A small contrastive audio-text model, trained from scratch: encoder moe top_k.
Rows from expert 30 of block 3 of the audio encoder, named by matrix and row number. Rows with one number belong to one neuron. Each number is 500 + 40 x the weight over the matrix's rms, rounded and kept within 0 to 999. All counts start at 0. Numbers have three digits each.
# up: expert up (encoder.blocks.3.mlp.up, 32x32x128), inputs 64-127
# down: expert down (encoder.blocks.3.mlp.down, 32x128x32, transposed), outputs 64-127
up.5:484504506477485521523530502478500493523476513488493473523504508483493499505540487518463455496476506519521557517511522460478507486491478516509470498514480528504522489504531484495494524518474517
up.6:536554522478469527510554490499517523536488523467512474534514552466485493532552514521469434485460572509571542500464548498412509519532458500545455473489480497539465462562472539506510509549562482
up.7:423534503581524482455458476488499489550503470535518566528455435438462515505508503521497554503568475569516412506507472569509475530507521498458578521509525478516494453477479517479454473437463562
up.8:490458485529479421507471542499527565499533448534522515514477482519477552450421503510526518543537498478443471522506485528476456498471513466503582506559475451490480503531443549464488484488473551
up.9:393531425520608468463441499492447400494550488475501543506445476451446490466589482553518583457551382565534452502479476524520561493473585492443468538464582468454520459461583480541492492434486452
up.10:455519450526572471418383488454504475486521510505540524472515432529496510475561499524511601499551433508517428502490483455522496469499549480475496572477539471442504497457529525513594508444517481
up.11:516544491457494563490546493495493489544494505476490488514470518477485528517505493513446460504464526543545538508462559458496496503546466498525473470485481486528487529526517500490501515500504502
up.12:451488511573573461469449509484495499556537448517501566456459478425482487484576472509502601524601449540477385485500465562510489529486538513417586526487517457523485441503452523541492476379473503
up.13:487510526470470494495499499497483498489496532485508488539508538496498512547510496530468444497480511551519511488477546523464520455489488480548450477516465544535476495537523524516513486527506471
up.14:519524494503475505493509467472452502474486521498506472540498530528513509532546528540472487510463471523546495493496519522478466483504458481514522492521461521523453479540492522497538477499505505
up.15:486512528475486550528536496508511489548512536457474481530482525440472496501513482505453472504446526514505553518472555499454526510541470513521443470491491521503505475492492502470467477502446493
up.16:475557536565478483465495455502499503559487500538536528499495473426486491505552524544445551480528459563542427493498491552491486511492462520522508487530543473493469483541494555498543486461487519
up.17:457534403534631500454478515518423470466594460508551557471504488519493454475547502525535618458577353528509433522479464521519514521447564527452483525460584467421478464494575466574486510453538425
up.18:516520532488471524502549486483495477515485531497469464501490547484449490507522528491464425506469538526529537482500520485469504523520476515517502468523486509541471497533497526449486505527492525
up.19:531534426529645498477459509518489519496616491532514584465505431563530526451429500498522595518546380426485419517501423494496465472503553457484513536474543416414477473445539463587518477485566370
up.20:427534557499437456469471550504547480463516423481527478480433494449436605535444507476531523504503528550554512522478506474518505519557543497489496532454469468479506493515552493412543453532494557
up.21:484502561528427498493520469517521469521490481546488516476470481426484527539544469491502496501518556550542496475488514544528480527509453468530524463487465524535510508544462535500505464495487572
up.22:537527521481447516555625447523494578586480505493546543519535547431471414503536520550498534551550542482531492515442471481440440528500404560545559420529543470553443411649501474514556507515543506
up.23:467541485571564505501468510555550550590544479465528541528496459472566524458515531473462514475577427502458428523503512549474477523510524482510552478468515435506470456519473500533447540429551496
up.24:553601537438470547494594482499473516541498501454537455512486550434540510527508466519463469496440590534571514502465552487435497484502461546551448453483493513570474472598485532525552559547568478
up.25:496509508479502514499499470504490474514492481517503486504501524489496497484508515503501500499489530518487539485482520490502497476507477499505511473495505529525501503484485492490496514517472512
up.26:505509471517425487505528474470498504466452538494481488523507509484438484479529524539464479499502514541533494499503513507498501501509480501493537508537513487483505492500473500434500509511468539
up.27:529522504500460481516594463489543524573481539512463530496506504467492469478481501553476527564536524461507429533473495515468454505522470518533574459562510429578471453569444468494510523460494491
up.28:510497416502561519526502479472460527551522542506488525523494460482512423478544507540493549464505441511455469494482481544528550506494487552436480507501540505465475499480475509526469463504474429
up.29:485498533535471490464487501555560493470506479517562520477486445505470569515457546466486533512478532521542490524485531480546488483556493511478518499470462454450491480484531480430583407519530522
up.30:457508381547671478456409434534448417458609412537505539445423464535544447454568462540581657499600342532448379455469365520524486490458618528362532517509607377487453472455620480634475539368559407
up.31:505521511519543498438481475490536460438517472467547474449501487538480517529479529496487551487502487561516475494511489473500466482511525524482459511487525483439461542510564461458565514537486538
down.5:489483467492501498468491529432475523486544528493466505498520506538522455510540521520502514458445453481487528497479432508524524485466511522440523518517536478538523507481492527471540499444481521
down.6:510466467512470517485497544461425529464558489489470541514554500512508446531543502498513452520420464511490527461505493535478496511481444502427536519477513506481551540453471511441510479488452464
down.7:472481493612519457559524451469551470494472491536524543516453430485491505498457553444451479581558527534472501487587526438457604538495494433543508447473484536513479524470483523524434491503544536
down.8:475541529442443529547531428516502561536373465562502513491470528536478485482507475495458551496548563520514446492484613509522492523461498558516464454508511500558544525504479530530514550458514488
down.9:447487529603521532553516531524561476539431510497525545515451433464518536476496509485458548563530547519475512479576499413470506545540529463509531513465476510462417459487513438603458491528580506
down.10:487506513547452588520506462566613478515410502471536528556485458445514502476485547511481524549569550501501519471554521446469495501554539428537507468429513532466444477492567439567478498554495539
down.11:513457490548474487475509512449454482445557557471474508482573482547514489507547472484567521513451473485445477530511480539539509484483494529427506542482519520503589534495512517464506506483474505
down.12:431509475603498512549503454497574473533471476563516549534430441424457563480469522440442506579486522533481528459558521462438591489533448466527552398428444524495435527502443447583400462535557559
down.13:528469475478486519457523522475463547482536539474486493511506537582506494501569497496490459456466509440523522535481488523504509460486493556440490489531513500507589544478520474489514530465444527
down.14:519483464457498503489540478484464527492507513507510512483494505541506486538568486522493474505497504473480517485523525523473525474465503509475557512495529512525505524462504500460502510498462502
down.15:517428494513585460458480568392483499502565568491442466473508461545519476492505519455571498478431458482459493498515477531509527511493505539432531548475477492474519519482473505472504505436452515
down.16:472473455552530499509485486436543581496510507517475571530496478506529495478518524473435464564500521563488529492559513484439538479485472468494521458444475530510463578436464473523443499490498504
down.17:454558559589486559528488543553594406586444483489506518539415481411491564480487500475410557524534548518516476482565493422430476548517482457541478476458468544466405484539494377622442479501557496
down.18:510463480504519459534495542426425486433579538537495494491547485562521450531561518497520498500418475494481539495502444508527527503488481490449525541504494518505524553455494543433529500457488467
down.19:511527571480458550512449446581548452558427432489537468550445536415455576487393459504480546499584542520518441524551548485464467505488504492583489471469457555496424449605512481603498511541574522
down.20:446493516489444489534571530519530476429441544489543487507555468537559528494536523504519473491545469515506546503561473442468568519508586499482467518510461502533585495465572436461485487523510510
down.21:470439454542466468510522504474525522421556505485485524468533493521499535525482508528524464550499451493466533507529492498455568464487516448446500491474448501518494536458452484459446491488508523
down.22:567536469531566550495515482392446596567482447538496561553532498536526460494495463476374440553376514520518471469514511553477492496471419491490449437456530506461476593477413566511468532547508363
down.23:481489480596538479521507428506542501544486437504486537498529450456453514493449484437451518586489566514478443503558558496507507507517466501519490472473513537471472542509474507573464517538528531
down.24:504496457534441479476512490490417562456564525480500496475577578557490496553502466510456448547397483451502482535481522525496480463495415508449535498462524522479541560479505501430455539479507472
down.25:505456478494519501503516525461466494452537488481497490495510464504530466497537493509504503490474473494508488543496465482512540492509476480479527517522507469482537531462498536468536513490481520
down.26:499472435507525499468547483424455487480471514504496517533512477529542453503556516467477493459528520481514521456489463478487508534469495503515512540525531483548539502444490537460545527467497459
down.27:544496494562506531531477455440476574499473451559508514527503515498499486506459449449427468552444545531464480446522527572532537483458416484488491447469520516516472535497411625495486535522550472
down.28:546505543554548562495430501449507467540495505516503548512495483463542477514479506499449521516480513546469475484500511496478458542542489462564478448492497509488456505486478450555531524529499456
down.29:501484525493502527491540468565570506457471508480557481540540511524546537478491507523541516460608517463521557473591514469439515468494568478516484522493480503501520523510565431478495507487495553
down.30:467549497592534608532432504553583403584502473511476517582391464387497584437404484471428537615511531532512584445524469450438500508616437412567520431360492511502337431559465390657494478602608471
down.31:432509546518513526507532531549571467491510527417526532503527455489538531493490541531513518500498500429546514494507473439513498490554540446502476514479469494480461457473539396533475447525517542